{"crop_scale_min": 0.8, "horizontal_flip": false, "norm_position": "pre", "mlp_ratio": 4, "inner_norm": false, "depths": [2, 5, 2], "widths": [80, 160, 320], "init": "kaiming_normal", "optimizer": "normuon", "nesterov": true, "orthogonalizer": "newton_schulz_5", "steps": 12000, "adamw_weight_decay_other_params": 0.05}
Rows from block 3, named by matrix and row number. Rows with one number belong to one neuron. Each number is 500 + 40 x the weight over its row's rms, rounded and kept within 0 to 999. All counts start at 0. Numbers have three digits each. After the name is the row's rms in percent of the matrix's.
# fc1: MLP up (model.blocks.3.mlp.fc1.weight, 640x160), inputs 80-159
# fc2: MLP down (model.blocks.3.mlp.fc2.weight, 160x640, transposed), outputs 80-159
fc1.212 097:513513414600498512511450475473508472478578482513527482489546408480478537511511493539517521436511572481577490532491497474505571477556512534522472591444418485490481501546554525534535461528504497463508484435507442595473451446517504556499517495
fc1.213 100:499448486455470523476521511515485542466488484544510491520512480467412513505502474463478506481578436465605528467515487533460496482524485452545490539494509398471470478534499464440576468493539454512532466512532530474514484532513494525512553582
fc1.214 100:514550473494499524499455464450503475470493455540533469461465485582494488536491410472440461474529471526477530554566548494464508515555443472485466471452488497479556624475488493486587536531538443530478592505494527507554505447532541466508520497
fc1.215 098:433487495439501507559453520475503537530439518478458500446464542478598512486518473548428539482543440462544547468440562499571508423535490549486426559514491483510561543493449495520506406446504445562483457433468527506472540481550515469516525588
fc1.216 094:506513473511533515522487473519470463492515489530600545479522570528487487483485479575523482467424485464464562538583537522421531497387486409501544456415564550534505468498530550476530458443544508441528501529585459501498510472496553531471472567
fc1.217 093:438506504477456462524561551495476466567516483481480459500528501469470434482488536506473557460486497484583491494517497520467456499556486563522437552461492419467499428498469518480507508431564522510581403533584498521445459548526524565509517511
fc1.218 099:526493584519475522503519586527446509525414537430524514490560553544426541520537467481481608507538518490504539533535481576487527470565391519534513501403424507481453479517509556552497533522545484440488565467482535558488487555513568540469538461
fc1.219 093:563527471566434501521494517546432522538461446495513500506489489460547496491564508500447516498509476539506479492486567565534520521460444468588435497462511494469495508511535470535545506497510541460497556468407518496485476492517480498461498500
fc1.220 099:507475523514542507501445511456441444438459557525457533457535523525506505446520497504474545424477428503447505454518458508504482447434480583557499534496513497573493516540477510446518492523483507501447465479450498526524559604411503474543539564
fc1.221 099:497542401525498462476516524516493449490450523525516494520442502513505521472484551467494523506543434481494524452399468520555468465445459537455482487532496533444553518512515520446588480579552514485534545499516481493529495510505471549475555505
fc1.222 108:429455475423470497437486444498521513514560528487450521520516507471432492486488449534510514416490500487466491532452494539503463481451510526521464558546497565533547525552498490475436510442534426548576475516573510586437457513503448444450494499
fc1.223 088:505503468517463463449572548440371576510497524469515537413541543474484526488535519514537511506483445488477493525507565537460581447468460511449487483459500531512487372517470533455544540529517526462507478561455465515465514496553461517487536525
fc1.224 095:499531456426477543530563498432491505540539490578544517526511447504467542481491477488506434545605481451462530564426514405484540468542513458431497509504392482533584530466513535453451486478532435501458445511530432505536499501543473472501524527
fc1.225 100:405493485470511483500495484486468514494474482480529510527551586501456489457548463441483413509560520504432559429487534492532516504492500474616556500552517533479536485477546544532501495467463461577486511512516438466514540460536570547558505533
fc1.226 090:505488490474540416519502496481476497485442521545541489525543452499481490524469523499477572445459520607546505476541485557486536496482567473468442493485522447484531481526499506530554521502474530527437442472522540487439506501565562503459547514
fc1.227 093:530497480435532535478504492565416555586490457553506406550477506527563497536515475483498493521492470503475512529429471482514482556537525581443525487519520509488538475502435585464550504503486462499519551459451472523526511465526436499493503476
fc1.228 115:499447546435555478405536523565509517458498531542497530515484439510564498540521498521478494584443543524492551561499480486481482469597485505470508469445454520511533457539489415477501494505609503520545554518525494511572510451539524525505422480
fc1.229 101:434504536538498519498448478547513543501458523524560554529526561542557556494448534519475531493518530531553525564463404469518454575492451471516565440456521508403502538525483589463514515539549482491499516543574538502509492527452497467496427510
fc1.230 107:487523565464509502514543460439528424437471473510516503444423513525533553474511566490493490493552542546517513524434488452472475536514492525575516467485435481535484525500540443467573388482500599535494507540540530442499494410487487504526542522
fc1.231 103:593469505562446596490546502451533457542552474413531425485481446549545523524516523476486477459526518480524437546522525527539572502438509487472542491508466474503537480434461540447473491453475440467601526501498523526439465417579494547556450562
fc1.232 097:477561545573453517515482519418483549532544584506423565480495427573408502518528485448531465528502448547491531481492476485518553446477461504411449536505542513478512470471515487501534464477510513495462543581482561443440480442502539486479499512
fc1.233 097:436469463495478462537527474524502485541553525593540607472593564526526542508456475470548491532446443470453511528521550526497568490434522551462496492475561537533462464489507480495489489511449575466510546480517515521433505564477488504470501476
fc1.234 095:510531496454547503564445390456533516479492553480485487466511472509491486508503460484483465473470498510532480526581489503529555476544520464492515500550491483556452600473520473457509545454491432542513524404462535555550529422525508515479469595
fc1.235 092:533451441498475531445442562503511500527447489466535484550490492566471566406488469448535518502520507467570553529513490461482461539491498502453478474466476511531477484423532569558466483442451532443562476442499503451563489475436548479476536463
fc1.236 092:453495510527449443532460558431500465512509505502503482490499508514531574512468502487425471471557517509590454505499517541548514555535518528502472514538515490532520553532443506471454559496512464517451471550511495492468467502428578556556517532
fc1.237 099:434489439535435510518484482500433549435463506542516504489445519519491504507563418528515544482483530503497484510476495518477471534500497548497481431515556542519560513433555516463510485527506569461494468545525546495525485464502533483557552490
fc1.238 104:460423573517529523407484501477521577518480539551497486460528528517490531538514487520487532561517515469468439479426487528512488563611489525481476501508485440464536505497479473444408544569570438482520509470502497510543457468496408539428481518
fc1.239 092:534470480484445528473509432473501518506613467419489574467514461471451602529484490552546549520509474495511562528468495474490475512485560490489472483411502494421441539524449502538525487528597570540504525535554423496508511481487462532443571533
fc1.240 101:470544425453508545477454458484542439545532526504479472464538460505468506466457424549446517525519512521531447531481590529531502501443569525517490500542547478564565385565557546514520519491448444531476506500511593530535527490545511425477559487
fc1.241 100:503533469533414514543489455479523440472455495481457532600487508489485410466461472468498537534453510544465451392558531451515563499512502455493523466489437470463605546488589530504437538467471547426415525539563575431476527521464508437504538527
fc1.242 102:480483466538438499499489494500490497479484511563470503499530463509440477509519560450509547492526499517489488441610524519477472549477579540502521528523488372541548444495474564536453408428526508444493522543438468523502568572449420530478529506
fc1.243 093:529462542531484452492482451505517575427517511489556544514488504542465522556469495458546435507491503420488456523531500480521501482447490562611432512419510488501497538528561527507475543527536537466486445484517510563563450427457499576470571412
fc1.244 100:473498491435515513505500544532595577396528545593487507465441454489568589580455544498451518471517521494505471515548525464554511514478454494465524506479544511409489534499544476453519554469531469530442467455530576571455458505523570493505486449
fc1.245 117:484479466496464547448567444450496482489513509483453441505491624511537570491524526489481472479536501519490508511402419490526523593506578489559559464532545455465500477566455518569472507534492487441483504526496582455543471537506513525477474469
fc1.246 092:533407498452501453537566495480530452467494553486499448513464481455410571498569444497565541483523566421526537435476461520415554564502543564448500486484456504489447543558481504435472476465519511502472474551493496525545498491425453563472603556
fc1.247 107:456461528530506491509540485479508541435429529478480445510545498511484447464484605525559505521513468495509479538481458547521507530509498559543486504496507549492562481461508475463521479519481509507538573536470485593427492490478508453541457538
fc1.248 098:549489504522515428476482478448507527568471479527551501550471505557496496509518538547530617492436556464517397544528484485458469515503493514487522520514440516460519547527506500592508452519506481491507498504514457489490488424488486500454458564
fc1.249 093:503509456445553463470450467474485468498508524506432489529515433434500528503489508510514484516480489455482543612585459566541460486538516465459463464518507511510522486468504502502539540491534488427499528615521492468494605458539421560509438467
fc2.212 095:511520560541505445528465515590565506600509540456472453537545575418484454519489524501533507462507488511493450546470539438418461507414547515439486463533583456452507434486511545462528469468500487575456530533506509440457496512500542409531469495
fc2.213 110:466533508523528500567531447507530436501495522531487463524515539555565457504498517450530498492477504463443451531536549450545544466509520491513513532548510607535512590505500489512484498493502507494495517416392415537486492498517530471423442472
fc2.214 088:537565530522571467502519491406492441514533463539471502474526536545496501442473511545581515558554493503467508498427472462483453518463525466471498461516511517473496512405550545542468450543476498519448414547477490498465441554503444491476446462
fc2.215 087:511481511429517469530534495491465503447552504502551475501489444475462550500462497484567491513458553491546515526488510548514487557471569424506472489474470486435456499478479525570454482497454540422429540471445505460474408551556523520481531446
fc2.216 097:484487569490456483487482508420468457528598527464458496487478467440553461468455488560531506485506553458477444486498486455484517453528565481594509542537563504468488511447496465554439437488478514458476501485480445517498465474493479489540475472
fc2.217 103:450450478467507558451495467563443519492473536548482422510532536565546475468546476532537397576498458497490512581548479527547525500495520479560540521485508549499497557482512493487489563513453518557513548438488481565533507496564478458442527485
fc2.218 094:498604532440523531506487472438485566461524467462548519470466545485517490489547536493555479497455554494455470510500570466491518496495484488446540437575499527464545462585497562458457489503500447536567446481498500448538580526527497411484520546
fc2.219 078:476490560483516446562545560535417580444508551529462485427521412458544456551475421477508454532524487508536478502468422510481527426555452492512554468498520526499502582539487517540504476481468511503502509514606529511572495493483525465473520482
fc2.220 110:447496404527524451431516540553404525476549539406517473474485500475502464487493438440516488573497547534475471512430499508502485451508510459437534410515534480509514497501505483501465456553456460421492537543496620530521491509596463449473431443
fc2.221 092:501559496473470486481436460454546575522531532472477566533545497558386525522427411547493479521476538436503517513522516457437521532433604453511504510481515487469488488481445506580459491477490534519538486480513454491482545548521495464485548495
fc2.222 107:551510499515615500487510507539460455434513572519442538435506472622490506492460489482441460462515588480475441470519480494547512459597481513513476499517489545489537467544542477480473509526493517431493492514466531513510496451513561487512494492
fc2.223 085:581496470478542534480453553497558518552477490532443565491514511514482511414515585598496544519546568547460449496487447525480503517508513501609554498475476460528489532523520459546448472481442479502488475512501481472558461493506514444477484451
fc2.224 082:495502469567446435552430500520491514500509447477476475518405440459474488502542506473504554436465576444483509505515482594535463518454556514482478546509514447500482494535480448506511536498546469539540473469475520515468525537511513484481497436
fc2.225 102:500427489439499475475412563505458506494434463459502471457512557413524506582462503479513470463483495477531471450526511467486501510549601569435526512521471495537444495484464467515504516503558569518540587506432472538479467431466442478495577451
fc2.226 103:546454467512510546540508478415455442513493520473492465446471519530523507416544445494508478552513405513535523545512483523499473505512494476626487464512492499488483550468437524471526593415481477510608446511509522603556469477450519553517508512
fc2.227 080:501432483455504485481491503476470452413534499439493495453507492525483443527471513544509493429512496445489483524521485443509440528500477508436464532459533453491556506607556454431540538542489551520461515506543468553457539519488511447541467511
fc2.228 113:582500535564451519502547481510454558434530532519514491474514439495441557456482490578432505498509391427487521575539541515489445491531517529515501540527510464509541568471511491497545478464526480559492466573475462520431477527490560557524410509
fc2.229 105:511489448478528424433462496510574467482553498528525531459501487517501505515518447425487421503439568498470501469539512511465544535513533440562451506579535502574481496525541450528459530512452503542462472457438537484554532486539514475437530512
fc2.230 106:534516461534420571495430589542490487555519510520517443485519478429471464548469445546520474528533511474488524496579488524588549496531473495455475524494500520492491498538508540512518512523484463485465511527568503478463509532516492531439559449
fc2.231 106:542523524498530475488494461553470462527446553501532538469542525452414432445549442574434437536544458520491517504525507479519477525575539469524559481543505482465521471450534436486496515500467508477458503532431483466406394542520498462482528477
fc2.232 087:534498498541497509494532578551468449448503447509425508551524577490492474492507464500476535446494535406526474518585485535496476417487544502510541465546501499486505512480489517537520461408479468570518505505438528457548563478497507472477455471
fc2.233 104:524491594465441520519484488559570648487467450460456399526490443452442460513494505497519532480525535498497506497512500477496461504549506475503527527490491464461486508473495541497476505555505483557543439508535470506557481459510516505457496524
fc2.234 089:486536543520495513503500533442553479507499440532500554453478551506481557502487478573532470562472547528573451474467504435462473492465475525553461478434576534430453513474547489418420445462516561394480495549517520455474480525456465450492489488
fc2.235 105:456496507414523438531463457491544517461525563429496539533493482445536495567499531499463569435494537563490486495454463582472531516540540490533553544517570493473523538464504452475516467519445549527455523581475465461545529548539455458555541549
fc2.236 075:405502525505542478475515421520534544536472450515476447473434482529411457522451570485540555540488502472511453538572520542535450479519451472502487473501515533491541475458485465512474554477498556483542542474465526545534463488556490442501509483
fc2.237 085:531470520567544465527505492435549432535501499508530487536482566413539489525477553475475491477562513461429511515570528503553501479541541437517450529509474510552505482550546442483463492445483366490499476509535537504447476428465490488553631415
fc2.238 089:480464453443500530593519512505542471462565503489476491490465518444555524539391469520482484410513568487469435427518510481500521466495482482453485475546482578564531529612567504504492460522509568566483536465419572525450561482517478470522501550
fc2.239 073:473462561522469413473414423544472505556524495493531487484489491478498443473504435471553580490478475523475455501518516460553478541503498568515514483481520487557483486540447492510587454467538435509472481492444478559485566549510497482512501451
fc2.240 093:518541507598486559435557526526481494459466481485486464437475452476474468540528525488470523463539529495455488479532431528408536494578448577496460434472416501456507515463445533487485505535447487519513497486448446544505460547506540548550458482
fc2.241 077:609528487480574480567524490518430476427507462497531382485461491449539505519529496595507534493506493462510517476560499548540532493482473501496500553527493487485481535484433469477530515453488502533538527554475512441454457529551516522507455537
fc2.242 069:530460427482470517472521502475542535480466483440478536544477558495528538504551504531420513545447531509571471534475507507467459478536561499501565541470515455562510451574551475465546495475486462567492512566440528538524546473468478437521435433
fc2.243 110:486519515572568501522603425448613424486471492480536421493540490508537533484511522551500548436517471454516467511515528466518526593434508475491526482530511581511500430526509501500559533519542470477495536453466494501486569507485477500517498539
fc2.244 097:498522589562498509516530450480532499521525452510439502480530560534503438530535462563556499458563440531453559494474510479550534479415496502498477554462549536473525394450459503460467581509558530557495533528532453511459524497503503508487442482
fc2.245 096:442469430500537465547519498479531421455563484451469498422469531483501467561485459579483458498438479481459557438454484543495508501574436523482448517441502606502525549554522505526442449578485557513519555466436505484479496533492495566508432506
fc2.246 086:444446526505524558517480500496497499511564511574502463502551480586479491536434486555553505537474525472458565460464525513591513494448531503508417469524464550493496488484516476532511470520511511485499458506483516507545527506540518545481537455
fc2.247 093:482503409471444542550488392485483514577504547479490437464555481512466452485517384529459457415499541570484509605461505557446555553565521448538536455508485511554492488551495476505419486543471473476510509538454481459514532487628496473500494507
fc2.248 102:542506512471500591465475533512496503449450529472441504478467521463504444474478423451549496530477503525481529505492421477551489567426482459500512497468512514470412507495548516473449523508511517464514510520500435554477561454485496542476540520
fc2.249 085:496501481488508493463537526508542542454520528524502445489503536537508496514538488533541470521515496527462500438444588454453450544531417541522540515497520502462550447502523495460543529512504509569523508495506468432409458533479511445519546557